Weights of a small image autoencoder: decoder norm groupnorm, 30.6 epochs.
Rows from block 7 of the encoder, named by matrix and row number. Each number is 500 + 50 x the weight over its row's rms, rounded and kept within 0 to 999. All counts start at 0. Numbers have three digits each. After the name is the row's rms in percent of the matrix's.
# convs2: project pointwise conv (encoder.blocks.7.convs.2.weight, 96x384x1x1), inputs 154-230
convs2.0 102:517618595448463430516450468524473506507490539533479421442382484535590476454468409468499506505555539487453521587447420405435513500476523479548508435358395500539546437579482428519495484571518502487518612496480565478469541504500533538
convs2.1 101:457469514535574541581595656398475464595462533478450484560526628445505475536555517442558429496391510413542478520550544517523513496507538532438507442439578493516536515480476461503503499461501534512531539446537568538489471545532670525
convs2.2 105:389593479580451443440529524442443511543505492457570497411441563496581512518565529567460498512483511369441536466494584515543474479519507468414494538475603608474561531460506504440475494383479422532499510459492413497566381472480534475
convs2.3 102:507501489534502518405436476484467492555548585542484509527542360481372560491617456491546477514408485505457524436499477504493500508435531487597491523489393492424493495532552560544477470395494522597558542493445488517520491454507511422
convs2.4 107:296523531459527555463446391498552504514527513516481436546627442565499559509537479579519457501589470423544473504471457545583503507509504496405480468522443477555406473507461540501488485603505501672480468486531584507397632524453560409
convs2.5 093:449421497559512449521467393537466484490484495460529555528524486564592511482726464573421518489522468470493520449445592510568496526475522536553524467560394548412557484461566486443500530459515527561524600520503469505434496474553426469
convs2.6 103:453527409496483593608523580436441502424520493520508433461463529463598456526660541450429425476442384517599515435533420476414505453516577624549459483481500352457488459519495479524493506564489575468498431495527472455506536542421474565
convs2.7 096:549417437434529461602612500514424496437512444479515535479511536458573497489618502543495536519409520545628402574427570559509499481545492524426496513664371508581517456535497540462484522508482560537612475499404422482475490509463455546
convs2.8 098:519546483464533588596582436483518487495510425493575518511536433524476462473601451354449450568562454391543518418532523582481511493458525504512499472539496468535443498477473481491501498503505580648435513449506532493551534544542598548
convs2.9 102:440479540545547592446452595598564509487461497420546526428385513485430566503469501494480421616486396474406386589477540469493487512517528551548499516497486565476503454528564435505500508487507569649612474469454470535490436540499589491
convs2.10 104:575542588593580410491430537358485502548498619501541435502486473542550473495559412433495445489437595351465455582571458473505500478555545428394493574457443479535575517579447490516480482476493430587569465542383533516596550553519448475
convs2.11 109:569507387573465479522415494520511488542492442449516456510512497573514455494626435467511525420490476581457503374502425537502506488396506505561505451569515457467577438523510495515519519575509477518529453568453590496466397358444456559
convs2.12 093:486480499530545498511571463495458517482513583426516475451501467628382552508620410476375471557538527516466489570571439439499478474456533425514501543543412674522576423470506491530491465481507508513470509512407604502561373510500461526
convs2.13 092:522518476474553493474528532501548562499495476551451526464502544475515438503542390566552494531537447498443462389502475570582494511502409548519506581475589565511689476507459463545537527417501471582427570471489450475487443487477490454
convs2.14 096:407550451490525534443544454453476499499520597477442505480509493673476422491495545637583484459505508434384500529510529539395483512492363542437486452540543523461456482448493480499508522505516497475476563559566508432453549572483511528
convs2.15 103:439608536572538427527635579364617498478503511548451539594429471471494530524382552527463398462462575572472566405435492536486493511577483571489493542520466490551436465580525503578493472564502556460525612441552416523592389513613497518
convs2.16 099:446468496553486602557528464531487515411505504612577461507507509460630544488454575433417438431514498429515500545381520558495519502487507557472499526549490479417426500466536520537506506457506474438407655577482402531456453460554398413
convs2.17 101:541362628479572466524543409444537519497521527397485485488399623446444517530484434404484414526530458469449472536528478450516488502541485462521498516488453482534520533463458509545492461424513452454525481494516344513458556543437502468
convs2.18 095:512517627547530526517408550489560515444475431506498504447505561548475544525507551471477592499511425538480531480410511478428506523462537481475510456547549568467582508496526602460488490501514520475528480498555482463491469508468380380
convs2.19 100:655454463559479480417412432402526524556530557465495491507536517571460507487510549481459520536540483532486482508612582571559483521543462484668518505409571551431454518531475375573513505557500473469503563548518598525587652547531454508
convs2.20 091:541502504415513386568429474413557503541500505498462454524570424527566484488553549535479506459571549374579458429507552459436486522528422511498500520454450519550475575502508458520486510548526481499481500467507375477527601517421447450
convs2.21 095:535496433522522534601427417437490478491518513509533518431549382497450419526426511588397549442542384539429513550538585497462509522511540494614497535549437564441357533465563576441492539578505551553559476503532443516557575481616538496
convs2.22 099:508510502393574578499567503520497490512503565431569512505528522576479344492601481516652527440478409540572533437519515553472490488551519434506493495577508499551446514567508536533487503420528511467507390553399511516462426607465440518
convs2.23 102:445506413525544401451634541402568490531537509560496478504572493482418477518561521532611508557425531522529506514466562581462481496487501488593483493536450623438444486503515494378492529586490640522568546500610444547495506597526575454
convs2.24 097:536438520473576515469396498462429510450507417478514544412520552437481583471516467560331521514592724575512538471442468481433496523483464415519486543470559549539566517582537502480471497502500627470494432448449518501442442504472518504
convs2.25 094:355505450485500413540587594550501456386496548409512550452494453545552544494464615581524588427420539531482480488531566503485507517546470452489478496544434575580478432537506444505487488472498429529515606402526518527513461535488446541
convs2.26 096:513582478404494470631436432451407500373532502427503504633537358490530454494550522554508558483558561475440499418461596475538488506481441399470517416478505559534458499495559435491498501607499417504476471454555521513414462494434390483
convs2.27 100:549438417480484646461449356478528567569535465446527483503512436640547537518524486619481521474563481472441461558529570504582511465489496585459484488492508578504554605559528439526515497524500527475472516463417480528460568373392575484
convs2.28 095:403489607453502480565579620495520496446501421442458573442398655521535419503464507463470454463456480527491535412539537470527478464506381490466473521651513534538510513521548494416463499510495460512536494450524523503474405444458506446
convs2.29 109:666534473433506486431500556428486529508480515543476510498532569508544518505421561440492481394463539523367577513479484446563506499471492357506468468569488475458488504493461510539516501574492494626500500476489580494503480418483514523
convs2.30 093:412500572555516508578532461574452533522508453463488500452472519507523527473508459602456491511405513502450502499542589453493494502565521369425532449521598386437521517505412566456472494506495464530470555504526488464558531511535488595
convs2.31 093:446499477560492409653547469438425565526527507529538462373550567555476519538404545546459533447528491469553502521479460509507508485516502464455467494471533501582473451515551511475471529502487583488530602559389482495502482424560440441
convs2.32 102:416507489497488475544440414454356485496488467536504504443574422540521490512642431498428528513487405495481497430471564538418485503431562461406522505544405632567542457519488485550507497460495492536502489408495510505478510525501525494
convs2.33 101:599535522515534417527559520440528518469519455458501468473375476492401479496552503428500560554486531537513492449457540426449502513473548397423500437467571457548440530539485409550507502583495522447394422560506624477485441579421532586
convs2.34 088:633584533467499471595599561486539516477511475528479422495464578471559590532452451456448586582459541445438469461541501462477511476533509483487477452425500388423634476464484502574530523457485514366469527509592427482473376538531424567
convs2.35 099:437499546581486482584458381391481487594495648477526540485418467580446584501551443534539356548470530533461521505473471571580496528524511393573532517432465520533408468506608441490503499534513564565416473541471422516545458461587481494
convs2.36 096:415450568561531419518513524397465494467493524367482477577494538495423398492588465437584481574454484552529580591423576425401493539544517543408510509548432357419480501499532493371498517421507456481463495555416470482502391522551441559
convs2.37 099:566489417500508542545503476541503526484514521429452493551483406538505444520519497497533488523412474567464517572532587523492487511492515447518457494552444427491463484619502491397481482416474427561411565454447498501490521484484539537
convs2.38 096:392441499608524579609444412504490480585485451476509508563476353523633491526510483474468505526523452450540522528380528543560492534525393527599480474479426494451521543441576472490503460472498726475518452510508449497554511494447510491
convs2.39 100:445559478518519571526493576500460514524493529523484482491437370481379501477524440494529498422422546512497478485453526452446510476560643458425509439461493451577506501474451425488492512495504535505455565509444491505524474494491507592
convs2.40 102:509510491482500432402490582529426505536501595476601493507486524493501502508500470643664581502448508525343541606525430490502497493462493436471488517463533397554459488517485435556488485596482437496488395469529419464544445417493574433
convs2.41 097:435503466494583544534463440415427493543488564388528505465455578537491466501502542487431489498505619488524473456586448527388504543514544484512504504530500422392599521425499514519518497499525524495557543577539492490497507578491538388
convs2.42 099:393599505430500401512637484534480485485492445516585472481515605509462562469475521489594588497531578379495533543419430505421466524603457407461493502417458532553371497471525517456474477481495432536480511456510349503409427519494484486
convs2.43 096:515515449467540559486428512509459508374476430437454503435512528515517560490482485520498443485525567487543533473455484546418500517552444435468510583558475607485493407540527514512478510563492475439486512408461487509516614432549572600
convs2.44 103:419407496497439490480392455475502474455492426564450503460618449543360565464553410601448518511549431499526513433578420496479492524555530535476495495556392515456563477444548586478471506535493497464515534562567438493550548481562472468
convs2.45 107:399481455574539504518650609431424517465483456512381491502446483492584515507429493409623504535465557443501474627500589533486483497474490523503516503541528516617557496543447532492498481511494463570511459530526560531536663507458488508
convs2.46 097:549478573388539490511604550438416485528493496491425487515515461555440559533532570512444410481444586494585511463530440450558501510509494511494490462552641540508561505479435521484510486440503537424465326517451486503514511534542599390
convs2.47 110:367491480656543392541352433472458443625475496410438535530562474538479473531550551450654503494556397457402466459474507537567490519533535457450484408449519479472510496469519454425498512592500521420418535464571616487422472529489520514
convs2.48 096:569510460519459518663555539536562510405495487549489602474496389488581403501569466517461467506597579450512454452539509563533483452568492394537486503450480506407444466513483498543483485478500503581475556442557511492538553555452529639
convs2.49 100:594402527548600473516571521564475527410506587511535511453522488497635513540489510538577518443457477443506480459498471518435504477460582617513483462509413481557548499537518446508489506441496509470523488475539459497528347491456368434
convs2.50 102:451519459497532486501478542541517511446508487470457480538500440475452444494603424491437610553565606422429563534640494506506502479397437559624478588494460515437554459436480566528484507563503418474438534557431496478448502505491549414
convs2.51 102:421555549448489472410400484478521513465499565550467496423502451558421481481455443381408512606550376470496528490487452487537496518422429577516511612489514606471627468439480592594534503508498453481483599508464488498641566490459457469
convs2.52 103:490413439555525401613571611526515528502505388533532486487536606501641568487578511423586493488498405501556544445375579425514522502498487404486503457524641500459511505542606514457491500541523453552451528474512448492424507413560461429
convs2.53 103:637517591528510350576615591503539478512542480487473451398334558517344466506465524432476415511480437611476519406587659405509479476530398462496490503507584396469488532489502453482507492477500420551448330536390488515483528546466452502
convs2.54 102:443473456598510453603660655513545506514511528558500515533483567467495484469489458409514479434532433511539367637514550410485504483452481608496492376492495407513424510530504534494503474468481472563527477420452484491545486477465462479
convs2.55 098:517375415530535514336452493516561495490521608497473545463582502432474409536464557402521536493509493586503511586528483517510502482525548485454504574475497486585440474440551421572512509505516527511463492405382521494509472449490496461
convs2.56 089:512556472419459477527483525445482524603508474439489483457479537594542561490451543467554458448484578391434568572482532434578498524508540500513543461518669556530460511473516504498495506526524624526522401462521625511572459493534454472
convs2.57 115:541462562598411587619547515552613501453486508482422484450565463543483507498541533516494424492515519445426508483491568557382504480484474542511462478507519501500329445481478513478512500394504509457511465644445478506411495481491481553
convs2.58 097:470493584511515501618609499456505473425477530536567550390438415557392478504463499428495469499443514462495532492657499505519513519485447550550504600423449630532498546475603394484494499590495505484516594550496495505516483482562600478
convs2.59 106:492478558489537516487424400520574519535519437542516510489653450536436529487448483451494478506485468490550443423456526440448497468536515587543502482558595494492406519475443595543480532515502460549511324471543509503487547549497576414
convs2.60 088:465565519452505456533455426518549524471483439539530596501432523470488504420495464491394533512519536495399599382472555480538478501458415421517510508443512550547400500519528505458503446481491496541455353513578533496428527505481394510
convs2.61 099:536460495427511489551586525533483533492517606565508586414488554533448539524504496491542572542544524541560489484494454554429499514531461452428488545495408432516471478527598599478502486464502455519494532480541392526518432508409517538
convs2.62 104:573373379554525401440357592397500516513463517440435463520526632522491438539637509495448571552576536453405579586506574442458500500512453499503489490575665399520508467488414540600471463523493445529510485487543495488540522519506458533
convs2.63 100:469467641558477582648431545529516483477511529498492493529485490518578530520494628499447489449520557528524500531526515401402496509540483571562508421449527435392456494479562503530519505468507480502598486457551409460567490484497496532
convs2.64 098:544524488565570571511531498467452516606472495539576530487512444576511482530611500512473448565431592610418449323481413542470492500547456517504513552484483558503437494424568486500514514428472512575503411511547501494468476443505525501
convs2.65 096:645464567598499480473484613440453512627488493331557484422582500505522585515398538453505536525454547517624491578518476533536496468514456516531519523498519460534563440493438516467490509559478459500489506546491566496460530519502516545
convs2.66 106:542465498431505492411547474578483530407512522480426492461496672477486545510508582553545507509589461555504518548435435426520508531518493492489525466505453581482492439452454582477520498563512496434434577540507353471451590489523463599
convs2.67 105:331536445558411546546558427541489493520500444486458454561446451521530447506484538525527419491501461488412507564527406579522521459553445488475498509435419448447603531505449524496506509436489566522513519593520509515415517465529517500
convs2.68 109:423516528471517498470633550474533512429525470520570521441450632449418447499566498466552506517568563546549598426582500441444498516519462540462503450496525489487437518528470401307488515421510473500453445528549491471473600403469539549
convs2.69 101:581503601627510524475383447494494534548505542570459472558391413434507486492382487533452536554492506596405512623571512506461500496528514507530504538415525522496583566545460514551510526465516437471547540582429506476568505494504499500
convs2.70 101:555489481504523479343582628628553481455507450507520493461576613529501507482535535504498510497491439625521479584527434486517530496443508487541495626458645442451465532442496476473497542420506574565366416452536435545461477495563502398
convs2.71 103:531560464510597507612384516459460509466504481620591520450491469468445513449454495562639489471607456492463473500456538490444492489446459454485503385410544435567448439526542453590500528513519535491508426533509464493467449503426483376
convs2.72 093:484597541548524446425517465553500484491526574551542555450606500474540497492571463569580441518540541340471449534476475532545515486501483418400494580451537486626464492525553445515491495401492552503557609502477524538542541524564528503
convs2.73 098:537618510557489620511499527541504537548502369437488510428544511594301524490538513519465544416453369571315479483463480387392487503567468480532488518492557415443621475435520449489515509459507557431552459542560488483500454473580503492
convs2.74 095:551540522480489591528482458541476492546486485527473423534520570531493574471487497547535597501480469469565467526429536519545504489521463358390497462394464548574625499525431460616516503562482438488512601548428524503480417388455454570
convs2.75 108:526497460474501448498577563547519506530475454545489495426610603516500494527532490433547415556587403432371499500482468545461513502446553546527502542560401505604484462423488520483510499558499442474458498607549450499462548464509517512
convs2.76 097:544539486604514566490483514565536532532499686561468522445458445486520498489483482423531504607489357585528489412501548535606506491478557612574474478405461546566460524556480510541495488444503480397531576520493412510541486504460521497
convs2.77 101:439498658465467505464471394513526501537511503473542441535514480544527507501481453518462494425495490406349517497540597562579486529500483529488507393577598537432517532511405525546495526577524439506497563512533530475464483540518548412
convs2.78 102:416495517480535638603572547572497483537487562577566539503489522589505453476484525473554504521491511529491469428529493539548479502504456567486477500543506448381486494507486477588498498551493451421484471560421352529432484529563527460
convs2.79 097:410457489465496476568577547526562523498504566460492546506494511405477492511534471464417530459419443435456581495491524604507491534538574550443503618554450517457450475533586482395514479484510410519482660470581498521464460561521584608
convs2.80 104:601525446399497430494499427430434498502497539453478496562450512558621468547489502392414467498477463557501511441511488493574515515473461411544508538561451535558453527499544509422523525552506486436462487483495465489408408407577499547
convs2.81 111:508435555478478442618415438591527511489451516549422546511491427518479495495474401496487499461531444545493503562584511425549500519463530599461506473411512500541534512525538433409485494537506503528476595398476518502456394502452564555
convs2.82 093:395586507552547453569647570557443505559548628411480517529429454467617430483596448510602490521486632556576456431459521477537509487530581473535501576543661417454575484506500488464493479489484342493493477559489489427452495590512504540
convs2.83 089:459519411484509446422318469529511509597465564469510519559453426528419562488504522453532560534490432479613478479462471513541484528419542575535485485472619447516545438520544488472498459524485492431465565438438446463599485480540471482
convs2.84 095:536579504509482467500504425446517539527491645405519512457515427457406442528462463553381498499603525553556438547533463553511486529588494399543493545498495517525429388539461572463520482684509644488494522455594577476463532578460524539
convs2.85 102:348456528514551490467361475487575480410517500479575466476549362398590496468512510503591526523399433520428488553507562516549470489465425577467487521389492482494549501508534461453502497527496423464488494427464593464486511470551593399
convs2.86 097:493491450629516479488438452466449499556541536497404596531505405496527447488551432490620634452498463472354530546469587483499490462491483509450497432449530544430607462530514495479483513432490492429435519459474425484499429457522530462
convs2.87 102:463489480448511548473512415450500508569509417482478495570431579467424541488469490632509522441405463500685491635430509452373499484486553457414517535472485500557534495511499545496485489458483430428434517530515441483522562439593588531
convs2.88 108:516418488456528516481518561548525500435494535532515454463555498499465428495460441472444457465572367541494499504542662544446503499423417499434486494493513547463376458519546504529484503515501444495465436567363458501444474546533531506
convs2.89 107:398468451431517523487646562400511507511514419410588430414484507585530429492550442533557433508459529374391476564494568508517494496498478560485505466468489477464444516474462527518507488569505491648444482532422510507497527604512607542
convs2.90 102:562540568521499535406401483475419537545502528450525465445647377506560486479414527544521437556489433559581509478430455514512482494547530446412505456531379461424592511554586477519497523521498539563386567494443568506493587562544495420
convs2.91 099:485544477496536415419462489643467527398516514499578574436428401484572512493501443525580408588503522550533531481525519541548488462514497502506517496370631565514567543515540488537506452446470460533510533448432463545539502599477487516
convs2.92 107:537510532325469474496605571452544490529463525409435488538541640534673471457528458430443523485448574442566504570475528466512484456523479569513515461534537524431418485444506543532476500544480514413537522605525526478522489493533498521
convs2.93 099:497451505512498460442510545447543485515505555440557509547505477459545492491554529581421519428455468463393533557528505440522500519549528526507510518485611510495488496532555496580508512575513366496506522513499501501535668405567411521
convs2.94 098:392480568489504495523573565559548487419497495529456514537474500480491616492489480581444449508478552547523457420529582497379502529551535500475519480553536437473475468486549595478545472482528560525468520572442580543531627587467464442
convs2.95 101:517495427501474499487513555511545469427494493399524544451524564499469511478602485631551456403539611546647473480473488503509497446478480517479494443447656409480447538490507434422473512535487489575545305412562556477544531429499603452